Weights of a small image classifier: patch size [4, 4], 11600 steps.
Rows from block 2, named by matrix and row number. Rows with one number belong to one neuron. Each number is 128 + 32 x the weight over its row's rms, rounded and kept within 0 to 255. All counts start at 0. Numbers have three digits each. After the name is the row's rms in percent of the matrix's.
# fc1: MLP up (model.blocks.2.mlp.fc1.weight, 1024x256), inputs 0-255
# fc2: MLP down (model.blocks.2.mlp.fc2.weight, 256x1024, transposed), outputs 0-255
fc1.331 137:116119135085196202058130143066085102068130167060114114108150121145104123114097054055106136113198141183181100127078123169119111148073058075120156109137123103167137072151107112098128139155145166104144184125121136099163173120149129139152196121120082140177105156169084153149148108128127067153155171116110114131158190145099108161131142129124103110075167111146138091126099140127124078105218137098107126157087126131151158095109181162152111101134126094113146099119183129093176134073152130148149080084115091192157142119095132136160138109132147109086122160117089132134162139161099171128139120191104103140150139104170120114158158132133071152109089153048104156145128102116172077092116146199118152121184125155085105147108132180132195106120119121190124182145108128160109141111159087
fc2.331 143:092151088082202069140157157106095063124179132154122114163094131167176169157163125088118134126126129094121138088151104165070144145149131144092181163099156133169147156135126092127122083085117143126132115086135177179137152094100179164168153131113131115104118159102123066135179123098124165088165122195134143167082101174146144106133107131179166143128122168139113163109128093146109157134113103136132077126111160160177096117113136045144100086144110126099112133126101153137129116107140101144139123140183154134139163107199062116110117207194046156040151174128148187145095147122085083148158089076136142114134105128130107120149137094155160132134071125186153121126143159115089114078121185112163088135121053146141071120091158119101112103115130139126154203040095160111118105065124072
fc1.332 023:150145117074107153141096058111120131122083177119108128173179157111118118127111153126100133102085130143163170168093133141096117198058168134105147120121130132192075158155152044110102132156106161115142111123106125130148110129110124147146096145100157077126174226142176099139091126107155088110143095166126119146138129095150126145158095127161110143109110114102156209070133136092143152153156152095151065099147103107139137133119113163091133156078176177112146166163098081158086107131091092112124166124104079100130213057157185176127105097099128104099041068134172078131163138108140066138106122172095155188161095136142164159072129140124166110137144130091150145170174144100125151076091159126178138097213126123077108167112170121123146107098139155113130047139176128155113150115101113
fc2.332 028:157130087118154084128144102126109164114140098129103184130109138153081132133152171129139182143144120126064130091161121048111193077177113114165109114162146142092173096096116204151114092103129125137166136184093058133098106113094090106128175115133107145103148089097105161115115093156059145125125111104112139158112115128164103133131235124126140154112147088107105079142130141116083136092120161146143098132114145185153138067119106088119168141165079087131049156091118132133117061128151117146160128118102158116105081129161101099115149200128098164132175142102149166076113174126119146158118185101111101106155146112105097146148216121078160085147135132094173191154051063085148083137137125106124160120107057139132169085166127098130110165170107119147130170142055143084171057141140156
fc1.333 153:136117135117065087154169129129128166151137061157147143112079099132136126131124147160139120134116134065144085146182137093187120107133158160158130133164152128093073109176105056106083137127172087149115096138175136107107088208143103129130138108137130094066108034090156134167113110103124148113143157152116110120178146108194046136136136107113147107103126127098173207155078100142122188135207135192141112143124089110112117181127124100157093167124092099112126121106094082180166159136114122107148175094107179109072167128138105123110136112188106124190124121097167084142101115043078091156167128092103156130113181112150107128140128121161165098167162080205127167155090198088121159115073164148123145114106144128132097031159159099167097135126157128110141119165123138111103134163121132
fc2.333 155:108110157118121095093187153088094109224105156133088117175116123112094144140103138146106058106154115132121144129122126113109136172126178130180117189101079111131108121154127157122132092121146139210134127213174158191132100095192189135220095199039168134152130133100140111173175152170124074089160127112157104137165134129147175085096110138171136118117146124121139132126125063155092154153103090148140130075152071161088157180115104095173076067137078129080139120093178166174113118105130171171144113103186137154149115120160135170137130112145118123164089127156110136133146125166142107104136125126075123098144122110139152110121161091181178099173129176117124123105128148127094161068113132114152094115138110114201143145053110140132185111090088133090120145139102201093144091101092143
fc1.334 049:164107145138166152186131111075072083106170094105101149114096097100169103137154141201148123157120127124127150137111113136121088115115032173088126165142138126136143138130133168091135130151124102088118118074105160122145170072181121110095100108155115097173112129179132132138134106082094133116175113142125147155113164118137138106172110113146175136139049108091163066134087114168103143159107101144119115125124106089114200119120179184143144146109120070102095132118085136151096150166174169029142129137087255157133109148135124101135121115136148153167161193135158209134156181108155172174135141106109134140130131133013126121124137092156105130129138126135131092141141102167133124184142166140130074061103075132125127103129124149091139073137144115136139113112096106124097116206122147
fc2.334 043:062158159147147104089148147116185115124113094124129134139145194120090133114086113105127172121161085171134083147123200142125194140159200120133130082136100128131078141137098112144147110149101162140129134057223094197206129152131119095135119119157114134072130096149125148125127119156135092095134149116127087121155150128151100107111162126106065120109196103179093155109154163142130098083151140101130123154099140151043072141166124081137099080133165167166165167126129110104169102074089087177085120140199011116090187099128115124113118091132093132105086117108168074107163085183060120136154111142133142126157165143154144089167123084100137131131135108128147158175103144119099107120103085125133143217099146103138134165099108114135122196141130143129110064192166152149143109120147156
fc1.335 101:081105145072110132157155168054104147161112056137103099132066099083126108109188138141152078169105086112134151113114096098147114089083143133170122145115115145090093079115097105143137100092156111139149087145133083154090125132138150112144113110129118060128172147099125103108126100207112156148125118125217097162164191077136111136213120104105131139209085130143129181172075097180170143151079109126117094128121085142115118202100088131087133169144096114103120111094131106109130165115106109074159200110154143087127127088135162107106174104124133147137115168149129137164124159104072154084136088113104131057178128118164168154117135124087161178140117120160118180171112176104118114172135158194141149144146167120142075144083173150178095141083160173174151133176086185139121161136097083
fc2.335 100:170091195088174087121152079110087136182181174117154108170110067163139154116133122140095139149168124100142174103117149110148137141128143143138154174061134159120108156099086159086159084092114136134145114141172147138174100112129186113159137170075100135075139148152135133112157136092147196103125105121150079128142115115117157139108212122161151185153102130106113116105130142136117048109153076110177159110139176130111176151138160159166119091136153109072071089097082144095121202112134162168155155139150127110128142126110078090131128132104153098119045108145109165162163084115120114118179169100110206172121120125126129167150113051108155139120174098079172132176117162135126170087097117107148093194115113084097097102154136108150174050053125144080136090080096107148078159161118169
fc1.336 145:104155123102185129155179138115105118089143102114084096122139098159145118078111112127135111122065137132167132118133102020132094117132136167114117156096061146086107112121103170134227117103104146094143046128062146132169116159114130123146121101155145113057131109163135127176076150088152164138146139114092076152114082137141125159188180151093110094172178140084119129130138172142141136087168098166182077165154141143142137157109082096123199072158128104096157079189156112073105123160122119120195155111141155122160110111125162126152177119116109103094125126102146131150087137106107083147155106156187151163140161136209143132066106128154138074139151157156132105165143131139087153137158086176130148065106128080181074188147104114078101143140117187177137085091144173148124155137076111
fc2.336 152:139114140160138182162099148075119183110146145112159186173135121138125153150159151089152144137139121081082117154113145133173169101141097139168133115182155145073150207133075097151094117191205030143134150042110103071122142138155107148171144165132113182165112117107144102120166142117089140188110122132146115145098170187140140123098098130164166073123129133146086218168100078137103126128147148099104171176156134116143188124139105118085103156122142143175119137076072108134151122120140141121099112090092146133125106134190133105132084105072129084160129183108086181132193105144072152060106091152113075158175117104127091094183121122131136166112137175126189140114104072131134091126131096148074056170149097154127137137116113059097130104154155141079074138126123146151134102102148121
fc1.337 103:137112159170141177183109126121128150153138137102085136118159119145169166111144105032092115130204122088152132190134111151180126106099075132118145115155100188178146103084155078110132114103105172059124135144102103102117166100115146162105101163112101196199093197159088148158156093102123103125110185151052126121123139177125159130161104112112093092101089156102059144092057158151131131183169147127133162160138149145097125123121150127140182138127149139091110175076153126138129172149194105097088120116106119150116083133131110085164222060139175154132101186180097114085133111124125113097086118110069160122112135094120152101185126107128162111146037125111126106117133115147133140080079108150145109148129066126111179148106100085156178114107137088100164165179091138147126164097128146
fc2.337 103:145147147154126123144143147141126152134112112124115135183056146124085122142131156116126203128110060136081151092080134179156179048126123132141086123097152170129112122162076150161153116123185164170176157123100112131192188109143118155177122099158149142113110144127114137131131078165146134112125051185109138141150146123158120213131073156119159084114167172131120149118112119140090167116163174171107181111167171177082101150083130130129090185074060148128163086162117116150104158052136112104120125133154087126090097117186066079116135128076117129103194118114116171149115152126042136162111093138146180141052116082129077108155167083145078130127144145173117139143106096164117127074173151135085141156132098114124137133109102104095147157091102163073115094147172093151191071122145144
fc1.338 102:151136105081139183125097125091169076132119158132097131112129138123188084126134146169136145093126146095088108112107107139102095223148175085134140183148152146171143153145118081172120150124087147150191100130111174082177159130168153070103104144126116221079064180089128097146129117105136091178096131141117120126129145110145148075131100144134137175060121109129105082123171169125102119169124208167146116129117109110073116096158154155102080108049105120109173137085116113134123167087165091084128180085187135198135176159120094114151102132105126102178117099166102094181140094127157099106137141134150107135118094161053128122133084110126163109142187144139114194132126139113115111135110108163138102119167100135077165133144118076197121216118123098164124133118176089114126152153065063
fc2.338 102:106116151152117106160118176186127168093145106135139105145169121105157066162104112154069087137148113089158150101165123090124165158132135123160110115145179152095128129204140134126135086110162142114104157149104072207131090144150096116165108100161061155100142121115090089112141139157105122079151106166148196072128112170179099115125128110093109149115084163121147189128133097129165107087079115086095091145138119071145100134133155133148148092158122092115067106177093128183136080118157197113090119203078131112109132108186150107123152054154107170102076097148118128109110165148110138150171141066130145097178164118057117119201162110119123155184167120114123110126082055052057146143141155139141155136102129041167149165123174184101139136120170157135137080134141123188138127116127126
fc1.339 107:124156133096135121124176129118161150126126088089130160159140178053141095095136117148140019112181113136098135168074091120123163134058148216114131148134113126172165092108078168100078080112119134124111108175126092118073104140088167126117145201144133132142124175042186161079097173087155097106096168158140130108149110141134177137111110148103161100114110150106131145144120152102178194160092174139113101174119128156124102117126147167091101158148111131125105145123218059172132125137149162111087092104098111067160130111114121150152162118144104118123134108174146101123159141045154139073192164143119078151126080147131173129113117114060145113140149185152163148157122102131107106101137157103136166096099081128128212087153183152175142148099111126049102128125167156140119105110100104
fc2.339 113:096130096123090151056130100134147058075109118115131132093165126128106094102210173087092148107082129096071102132101123145133138130167152110122023138089102101094125116091074083129108174155102110091145142137141184110136130195129119093144168127137136156099124141171133094132133119136117119102125070130158157159143106118189156127123114141131101141144079137081182123126125090123166085159012145181144169139167131141115127131082099103115117164097118078114129187097079136151178127143125125098127109175141114169131135182146167160088097090107079172117150142055165164171118096139146138180090146103126136063132129145069160144125161153117120100112129163128163151172095128153142112174182162140189123130085121195146129173173112099088140153176111125090088162134129164107217113190104170
fc1.340 047:104101080093100106121113111093113111122124161089132141118121155114129141114099141084117100078111154119098113154121127126082156199101133170104118086181140118140139139114163126094136184152111124136095061121163209122155138126142159142107091149109126154087123188128139175143085179175098145141110090110170132123089157110152222153104101162073237145104118156123201164114147136168147218108138111138167082125109166035159131178139116162109144130117119134116173113074184059165088140133127193107139145071100112156103100144056122105128184153123088078093118110134144141214158143109103098117117096070096155101133111167111062118077139168087118126138119128167103144128145130162122103111077142062120171132127111155132130123189117108162127118152119070191139121160120125140112151078128156
fc2.340 046:134153148152162114088119098160110123193151105135141114116144060151147116161108154118086156149098109117176124117103083094162119057172138151128135154091126110154113150104132123114129119147147101121069112101052096145157201096130099136116095091126150104149111160141126091120189119092164136129095128152121131118200077139131075101111158104133051159170105113108086138159093089100150148133142119059180090163095121188039132076145072164173108116161151144156073128143116138114180123140137142172115177166120123119136127137145139115186113144080084164146183169080197153052089105180150136165139169177159079136129130047097162137140122104112132155141126132100149090146087065121115120147115144112120078091145136132121169151097070168062167169129158177133081069112164133114085080162094147
fc1.341 102:128128134191104174119143189148096169136034152133158154116103094182186081080157088091131127123191157122153107131140161153166158125124116172111108082157106092121112096153185154146190145095032142147116172086141146113194153129116168180126104138152131228144127147146136140121073099151099166139098123107144134134100116137178133138097160091145179111151143047121112113091136101139088135073131143118121203144128135120152153105089133150057061136131111114084147125063176125113134130163121130190105108195091120054108128129173152130108089101164148147175115078190094159129081143121185106066132064090101112086122103157177153153163137123130111142156089133112138114131102096098092123098125097172141097118123102119175164132094117144101120128090191154139117176112139085130107120111093112
fc2.341 106:110117123106102101126127126139123139095139088103135138158105109129108146131190188123135098107086051128145181110097149175137137100117112115093160156129125129122087137156172142113160152139150069166185147086134138159173168130130134211193127057141074103131116128194131080132133128100136181121175130140080113112084127137141121201073126213141149051100108108184091127146140135168146156140150160122121130115176081125151154127133145094168104153140157123144129104179129074133065108116098142090115129132172135108119117069145084136135120148145129092132113142176156049117160063114114086123085089177122046183101084133066098123126108060108088104082115158096135135136142131145163144132090132145111156152058143168095052183078139080158110166180079146156159108124092166171153088130144105
fc1.342 138:130119128131136188170166149073118175171133096115096174146137134161124086129081084160187106149082153078148117167129126086142143127099121091143111141149204097164149088131117137124065150126124081144009067074123137091121060101133141112117050168131078120115136085099164121138099116123150129118146100137144111164084130161113124156127095198143184130127149117044113183140141088112135128127120158123122090122178102120206085091162098133115136153162139083088115140175143117083168151165125128148137138203103110057088163125166067185166078125142151130150224112138100139136137106137122137091139152138138166110157105135152125123178123143109122161131146155134168068117141125133130144128165172049124118103161103110108112132142086101167125117109174161115136134119158080144166086074069183
fc2.342 146:149136111093134122100152116132132083150146145083091106058071079141127136121123149161057180134118137127111115175106061114118120150037185157145108096062080104062152137095073142137177102106131157087157145157161139175128094140107115175114155084156097171088119051155175147102160123158138183162179129107081101136086155149139103152122092167175123120156089100140112143112087155151129162094161131110108096176133140096152146114176132130143146165117129107145112155105089138117069140077144161168123115168154135158143100161128120193151087165162176075089161125086152101102029180090061095155118111122131120140062143155063106116125170154158182084157126118054122140116122090116159092096132094172098139142147134149156152095094115138144181138153116142143093114180132084100158083112172118
fc1.343 062:142170133048073109107108135098135139145146169162099125117119119146152141091119094084212129150128127111099204229083075085123067159108199131160179100143113145173121135128085114132132125164091166196135113084102115147087125074087173172113142131112168114124101107155164151111098135084128086108083161147124080132159171178144086132096124108082125147131105115082119107097095091114152171122168150085136138116199097093113103138121151121096128135115135159066150137107107129106136154127165161114148127143111191117093130192163087147213100062140121068119125117091158198142167111121095110154125059087114174135142106138181102181141112151123182152133093166111146174092124091171122142137118093153139106073188135129110111119122140081118178137105174098187177117162141162124117100078109126
fc2.343 065:107183148132168140085209097132076140162151141095138092132168139146091094160170111123053123162126118126135124083174142110098151049122119127110098123138129086110136086109098151105141171127106161102140086099088114089241169124111116104148130105100106149163138128143114100175180148188090129204032127095130141110149075096075068116145186180118167098135161121121111094136120092168155200177135108114119103039139121109059149086022080095178118094167076161122110122135112146120106108151119114152162110149135101142137126085082157130125145159142153166154115120092176161149130139153153113124129161157102179126095169123089155173108160123122146106095142120132171119161113148080147110104138188121152171130126147148135129115175129155069129132136130128161077093115094195123136097126139172